Rows from block 5, named by matrix and row number. Rows with one number belong to one neuron. Each number is 500 + 25 x the weight over its row's rms, rounded and kept within 0 to 999. All counts start at 0. Numbers have three digits each. After the name is the row's rms in percent of the matrix's.
# fc1: MLP up (model.blocks.5.mlp.fc1.weight, 384x96), inputs 0-95
# fc2: MLP down (model.blocks.5.mlp.fc2.weight, 96x384, transposed), outputs 0-95
fc1.269 070:516515522508471495532507530549512505483507472493515530493514503519492499505494515503502541484515495517507505499515513485497499490470487501610491459539444495465508479444501507506513508531491474488474503477500497492503515450532510522494521484485518506533486544544526495473517507497576469502
fc2.269 075:497487467516501515519491503500501506533470489507483494515488549527469510531512506454534510471521508514516492515493506396503507469507487489492479489539498473575532516541529511498483498528503498478468483522457501505479487554530520469482509508509496466493469529495492458482484507502531464488
fc1.271 092:482492499501499516515539502511499484540498533494499534509511513525500528489489519498489484488514485519521507506556457498459500496481480493533510450534472535475473518505482546508491518481467497486490511506495488511502527458489492424547501539460459491561482517505541515495500451513554490478
fc2.271 095:461463476490509515529489488515510515545515518512471453537508545540451507518494501446524505488537541501516494505512494414497499473476514518506519500518512522548470523485488523518479499520475469514458502510490494480512459486521497488503464483473508465512460515491471493478512502512518449513
fc1.273 095:503484481512514528507489458529543496519508496482456510509515526492501488511483456492507528452508534521503545548466490479495485487478454503477479464507555473473519479487472505516502460541480470493478557510501480491464493472529497476489563487493481535486499483483490484466481500468549491504
fc2.273 084:539493536490477502451506494529511503416511516486508464478512465468566476470515479475459454522461496501487527510500527464527484516498494524529491527513490519520535476501470473498547517477500505531495509472506500533489494482501490488499527494487533536526557479468511518503501500514519470504
fc1.275 090:542527495494496542505496487516497488508485521520505547536502530526482483544458516484491553500523481509548520480516479513475489455502445517468506456519486533468517509494519514535525495512494512503497532491472506518497455498505529459462508501519505506532469507444507558518495500477553488514
fc2.275 098:489479477489511469506468555513520526506502500507475481497498529529455498515488499485521471466511521483530453521491513399510483471483487505537487496519485529550506514513485522508468473518507478520476513524456497475502451460539521509505466490475487461520467517490462503486495507520480481516
fc1.276 084:513493455491499470479506473456498484501471542516480494536502497509529511506482515506491472518506527442463468432499487517504518506536514503450495467456509493518528521498498493487505492452517491466518477493509495531483501527489494514495531529513512465456499518509506455514507502525592515485
fc2.276 092:487492494511478494520488479500503464509493529491490460492503497481501495503537483417474498492483477546508547522510496385497506495487518502544487470488521491556476478535499475481499498506502491479476522476518486502466512530461484504498505487481495541504513498515497519475495476453535493491
fc1.277 084:505469487516514473455478476487484500501475506487485415522489487478514497488502474505494504505501549459496467459491533502514497461513484534454491449483513480519501497471487486500502502479494535492505475507488513507466472535505477519497521505500519465514503494528488444509548526524590500499
fc2.277 096:471477491534471478534493489485513467525506515497478452514511521494487504524528487428493487487487497530501540535521465384488504479480518516526497472490522501564466491519492487473485496516506470487465522467517493505480515519477499502501502484481503527512493500495496488485504466470538483504
fc1.282 100:477474507539474501509473442521484445488500463504518516521503515520510526506512490491536493532512465474479510444484478463510507476511494538528505471516547494488486500471522501494471500504487536467489530491509551474474514479493477520487538493526497504538489482521488568498550492480553488522
fc2.282 096:525504491537519492473497503493469527478473493498489479449469489505516501487537500441503525467520503511487499558499498429480524514487511471485489490484543464577528514553525465456496485491494492480490521483480485529489524498496519528518494485480509492497487499492496450474478470457484497471
fc1.285 081:502513518523536516480513453494459497470504526471514564492488488489488498478528454507458507525512518501479537495475515506517495472476527476484518453473487469463490497538444520484490490503514476493514527513490514484519493510481543574545502519528503527501510491512520535467500484487549523534
fc2.285 091:484462509501508502531494521506525519531520483498460434496520530503472493535496494449505485476487495529526506507520490397502491456470498510527506487512469527564486485537500515505502499526489456516458488498491478490487491501495523507483478472451508490495491502479513510464492478506523449514
fc1.287 093:480467469548488490514481492460501495482489494504490510547488554561484517506505508492531465506519516457518506490484489488507513446489463530487484435504522498482515513501483531466480506518526498462484513489472497485479478493529489507503515493499490499555494530446478513452479478501558481541
fc2.287 073:498480499513502488515518491492516532517486498494472459507501547522507519511531500460492476474503510484492501497515521403512514472511548502480467497537531507567529503520541490522523492528488486502461482521473522523486495523531487470497516508496505473496498526479484470492479515527550428496
fc1.288 088:513502485474423516501496542543531476514508539494506524524529520490502482493469504507515503512466480526483505551475496498530468475500540539535492488508507556504521477445510517471512487536540479519503487486504498481473480494498512510525537496502496494452507482459501528481448477520550495515
fc2.288 092:510501507506504497502511479487527493501509482486503458504516509471527489521548476424470460468451498541532544507517521425507482511507485506524446468497471490547512463544501467491529493505491508493491498476525498530462500509479501499494527511499503524523533504508522531487498491457549490507
fc1.290 082:511478505493519491502492519506530494512512473501484503502506512502502504483494485509518479517517480515495510551500490479494508501460554475564526471477491510468500512471456530505502549508434513481492536532521527480513526528513470463495479505502494515422494486500470533525517523478566446509
fc2.290 094:472480465492495511530492525488519488540508493497484477488503520509447499506474495465521508478519485495510489527497459385482488479480520482539516474495519517577460509532510522494459478504519488503483520490502467466491489489496489513502463481473488482517454516479478489477495471480517490500
fc1.292 093:496502486488484556502477494522498482480477496515511447519499512527504502518500493487520492506510490516490503482472471466480508471492513528535482419478465557486509515468487525466487495499490457434489516487481489486483482444526484549475523485506500502526492506470476533483544483501561496508
fc2.292 097:530470494535506511477499476522482516490477487488471460474477509506515504502508486453495531450514493530488530514498518399496513468467500512517476483521510485573521511519551490479531480509482479483467483502458469521501510509485485488530504471462493505481514497502489476466489475485493456478
fc1.294 096:504485496489503509516526459509482487515464494515516542494465506530492544475497530493526521514562477502491517497538491505471545502499498514477533433501470523471513534533500495487462507492514512417497504480499482523474506518476472512507508501520499496503461505464489535465444483489544517471
fc2.294 082:502462492492521518483475500508501528542489482501462446480491523502463496496493497427522479488515509510521483521490491425498486478454517513536510509518517524567496505512524534494484501514500493511463511535466509478530483488535482479506482457466478482508460515498500502463506493512474439486
fc1.296 110:472498524530488490520544502486482498488477475492547482477484512526523532502524531502505499519526489484544524512518488473467527496530462510546523455502492482467463520520463534511488528492518493441495545489497491488487520480479529524494558516504492527574480501486532528470537479487519501495
fc2.296 094:545499493497512522457519486513466508475465523498498467488475480503551523480544498471481520485517487536468507508513520454492535507509506497506480510547510481553539515520522459498541503478470516476500463491459499561482516541494495477501536508499519491481526515522506447498463501499494468459
fc1.300 075:503527512473444534464490489509508479477507493492517463521529483494504485500486505503480519524490511471441479487491509508532514503490520510510491472481484500543540494480507495493503497494527502491504451496507527503504490480506458534453501510512497451491493488447510468528472526531615488517
fc2.300 095:498467493511532503521512474489497521510488488509481449489501509495515513518527497422492505469480496534505559504527500394494515489481503510516477466507496490555488481546485471493507486503500483470474520474513478525471511509489480491509515472470521523511525514492507502466486480464551470496
fc1.302 106:516524479504488494493465467499522497499532579486474530492492491479491470495497481512498510472481545506489495535470514485523456521470528495518485474488553515495512463459454501494521482535484508511502537496493505491481501468547537514504539482497506498448491500427476486503481536513547498510
fc2.302 112:533485510494495512465517494522536503489503514470499480476518498472553484485520469453459457465462495523509525518498536424517480501502505500538451483504478517536545467527505461482546482497503498501495506494507484525460496480475513488509553495477499512496550489467512510474495485476542503500
fc1.304 114:508500459466526529514519468474495480535473529512487533541516526516512524523464529496514514503537494552491527502500478545482527506522566461444509482518488526478516534498526500497490472502477477480507493517514453525491485513480499467475540517494504503452479506520502503465451483464498531481
fc2.304 116:529506471515522512461515493512449519468452499508503460468456466507538526478530509469501532482529472550466500531505480462464530496495511503519487475536525489532517520504541461483507493465491493460495513479447497543484531496500479475496510496500506479486498509523494502505464499457492503445
fc1.305 089:512507476456512535484496504473520501553505545487490446539530493483521482489468492502479507472508509556508521513498494522503493532517536479478497463420432577492510492485491503515521504522519511467510497493524485505480486466505529479479526505503488504486517494465507514479506503489552503494
fc2.305 092:513478494534507516467482476528489495469467507489489459463470485498514496474554491440485485479496494539484520515485499405496506489480492517521475499533548461574526494516498476472520483496499492493488527482468487517486508539485479511509487478491499508493508497536468488477486483451496503475
fc1.310 094:516522479490462497486495498505504478500492542494496519518520510500500501506471482508500517501490520530472501522481504496522498512493553537512489451511515564493530486425506485481508485524458472492508511486491482505472515479499518534528526506496518499453518494396499519486467522501567519489
fc2.310 100:531471506501531510472499490509520515474501495481464460477503499474531483491528473442463463469458493514502513478500528412515480486490509504548456498522477511556549475539518467493545480494494505511462505493490496529470482467492507516510524496478505508517532497474499492494509500486527458501
fc1.311 099:534473500516490506524537458520515524538496511506476554504501529510509529514475526498512562485515498511529515503534513503475506518512454490543517471537456523463526505527505506524518492501436489479489519504484476516479500508486494516467531498476491507542476504475514556496453529464546494473
fc2.311 126:467458482499511513510473517503509505520505493502464462494496507508447498511485502453515501481508495519514479512496481412496493464456480519509520491510516524586461507525507506497453484515507457509452500505488471474500487507506488506510450455471497479516478500501473480458488476521501461508
fc1.312 083:504521488515515456514451524483504470478505492488456519518525504504504475512505485483509496497499465488509530489504506478511491494466540451497463472478495488468530473496499495500503477555553500494484511508510499484478504505573530509439523464512510523502498507492492562473525550463545465511
fc2.312 069:522488511515526525484497480467533476480507504477493484507518476472516474482521482412475454480464496482513532470476512417519464503513515501534465487503507505565533476531496485505532498491471500533488544487498501497493494520490491509481520502486488523530520491480522521487538497452514475509
fc1.316 092:507505505514523475521518490525485499520483531521514532454473510522513534475509533491530544522512480487508514492539527517498514525512483496506535492487533481441508504473524488522484495479438504473498565514483522504514559534504471494527509532469517520484516506517491546486533515437516524465
fc2.316 084:514478493512443539517493516508492465494505523497489438496499475476539499503505488460483489489489501514516503543497480398491506487460498528521503475469528496596483490510484475491489502498537494485478503455521479518483510487483494526500515469481539516511524491485506480476505480508505479486
fc1.318 100:543497450459523497474479509463520477533482532523484462571528514504491502525478528500513462493511507533496493482467484517509513489535530503455477463465454554503534509478497499496500508484538520472494472468517485512486472491508532474493515499497509484456494517514485494508498491517577503514
fc2.318 088:500488497542491493492469445497492488480483510492487465495484508477496482509542474456481481465474512514486532487494503402501497469496486522537461479523546474578504471524494474470507483521499495492473543486483493498485488538494478490523494481487498513498493508554488512489510491459533488488
fc1.320 090:510493478501504459472493502443483499484509565485474527506490489486539506472479496500477483496495497494488486459529507507499497508500559469486472486504535520504532486466477485500516492472537509489504513493484505502485504511500557560499558500497494488494513503416495513505502517522578474474
fc2.320 095:497510492496489490477488502512526483494494520473512487476501476477526476483535477408468460466459466520509539513497492429497477505522543464509447474531529490542494469531513478490525490482481500501511517478492491492467482499464513503490510504502476515504519493499506535491502482436546497497
fc1.323 098:463481495539498480544499498480474507502468483523500559463453530502479531541494516500524520513541501488490497544526465520468520505506520485484537450520530499464501524517513514521472474497508483460492531500509492502470522523490465467480507497501496495526449521468467482509454505480548532470
fc2.323 086:522473494526523493469493491516501529482466474496479453446468509520490500488490506454507511479513518493505497545479505411502497489472490494529482501500534469566555515537540497476509487504525485498466518511471506493500522454544506487497502488467477465498469519500487498480502496502518450483
fc1.332 092:487484504487459511529507517489518465516489527496520468524525507492466493504510513491505493516500503517518498508498500475519484490488482533424519474524528518493480481499441536494494517528467518501489518490557489501514518517492479445509465483493478488545501482444522522483478463515587495544
fc2.332 092:480482480527472532525503518514518527518511507517500437495503526530463511557529511459511496466501505505530508482531496401485508485485482525504505483504507495587491515512502495508488489524499488490483521510474491504490491539522511476470493507491514479494484514449486494490508500503552443504
fc1.333 100:492481524480522510502518438477521498511538480478505497467513501477507485499505481496490527501486491475544510517481503480487471517502448463484512472463475456502479452544463532506504501527513496513495505509563478461482519476483475489433556480508493506531491460516515489481514499511556476519
fc2.333 098:529508514483509534473485482527527499463508528490513447483518468472559477511510474447459468488457491534497542508493502417512486515512483498540459483499479506539509459537470467479530500486514487505493526468515472520482499515494498506490522491498504528508542486503499517490485473477539482505
fc1.335 109:537476461468544507500482524463538493532498527535461494509496501509511497524464474496541473473509498501509498529460466502468492517503537438500493479470477511504528503514496505530521499515550518483481485495543501512485491484547510461468531479497499488493467517519451459531500509518562501480
fc2.335 101:521509497519503517469496480500499478477481511477508453489499485481508478472529482458474478495484509546479532535483494411501489490491492520530472470494523492586513472543498484446508495511492485490499534462499471493473515520472489492522517467501498519480509492542506500479496468447529500489
fc1.336 125:440504469498489513523506521502490506526494516524505492499490523547452514531495517510520490487509485488520491493530428463453520502503475492495507489483517514479435513511479499489446495480485486503508516490504464514501525495526494420524469517499503484466456526521490545514521472501541536479
fc2.336 101:482499470504500519537486486505511508545506516508481443514509527515460503531474493455529522479522501527505499508510472408491496479472528503536520479504483548593472515514515516498468487517498490496485511507485488492520494481510492505492455477493510479500465513464487512467474495462530480496
fc1.341 097:534479504491547503526539464518513511540510470484485529478523531501535514489483545476513538491486504560503530511527502520482493488481470518523518463525478517459502466502493506519514525531479474477468520501507516492488513488476544536482535473506493520442518494497519529468462505468539447491
fc2.341 078:492483512506453512486479558505520522495521503479491490469497513495454467482511497441502477478486491482501507553500502392505469488475490481513494497493521501573494492544495518506497509508514480519483517520477499476513461472506484511528473463471477514527468484470477499467488494483504490517
fc1.344 079:503492502467467522508487512491544507516507498488510428514541523503474490518484493511505488489477512501474481506475495475513482489499508517521475448435455524537503477515480513475488513543547491471491468506518502474476470483502483524479519461501489460492499484481503469500497503550586488532
fc2.344 088:510483484534520484517501454476493507505487502507488437510494506502504512514542503418504498472492496538506551505513491388492510480496497512525484469504505487557490496553482474486505489507506479468487519477506475518479517532493484511499505486484511525509510515511503518483478484458544487493
fc1.345 094:528487506482533505523506549440539545525505529494491452487524505482529497495471506504519503486502524485537481514483517507505501534507499441473511484452451485523514497548472518545511493510556494454494474520531488495503485470509522491506521500484490476509488481521504459499489527547554490498
fc2.345 112:506488482529503516500511481481488472483477520491489469508485492498513500497530489410481486482484494527470547513495477401483511473494500507515483474510536483555505494547500464466509491494502478471485535460490475511468518503471493510506506488502505514493504499538489522480478476439533476488
fc1.349 078:468505500502489502520542545516496514544477531508528504463494512504502524489479528512515516486523484540555540563546469503446515504482471509495507443479492504452469510489490505510489478491515494455494523476496503505492545477495520492544519540488503533526481507479513503487479499477554499461
fc2.349 066:523481494523484491492517501468471507482475492523479491514481533519510514502515519467504491512505514489494483507498505404488512490485485508481508523528534482573547508525471493506507524501484496482460511488463515508487495555522506542503517485490522462549502517466510473499468524533493422490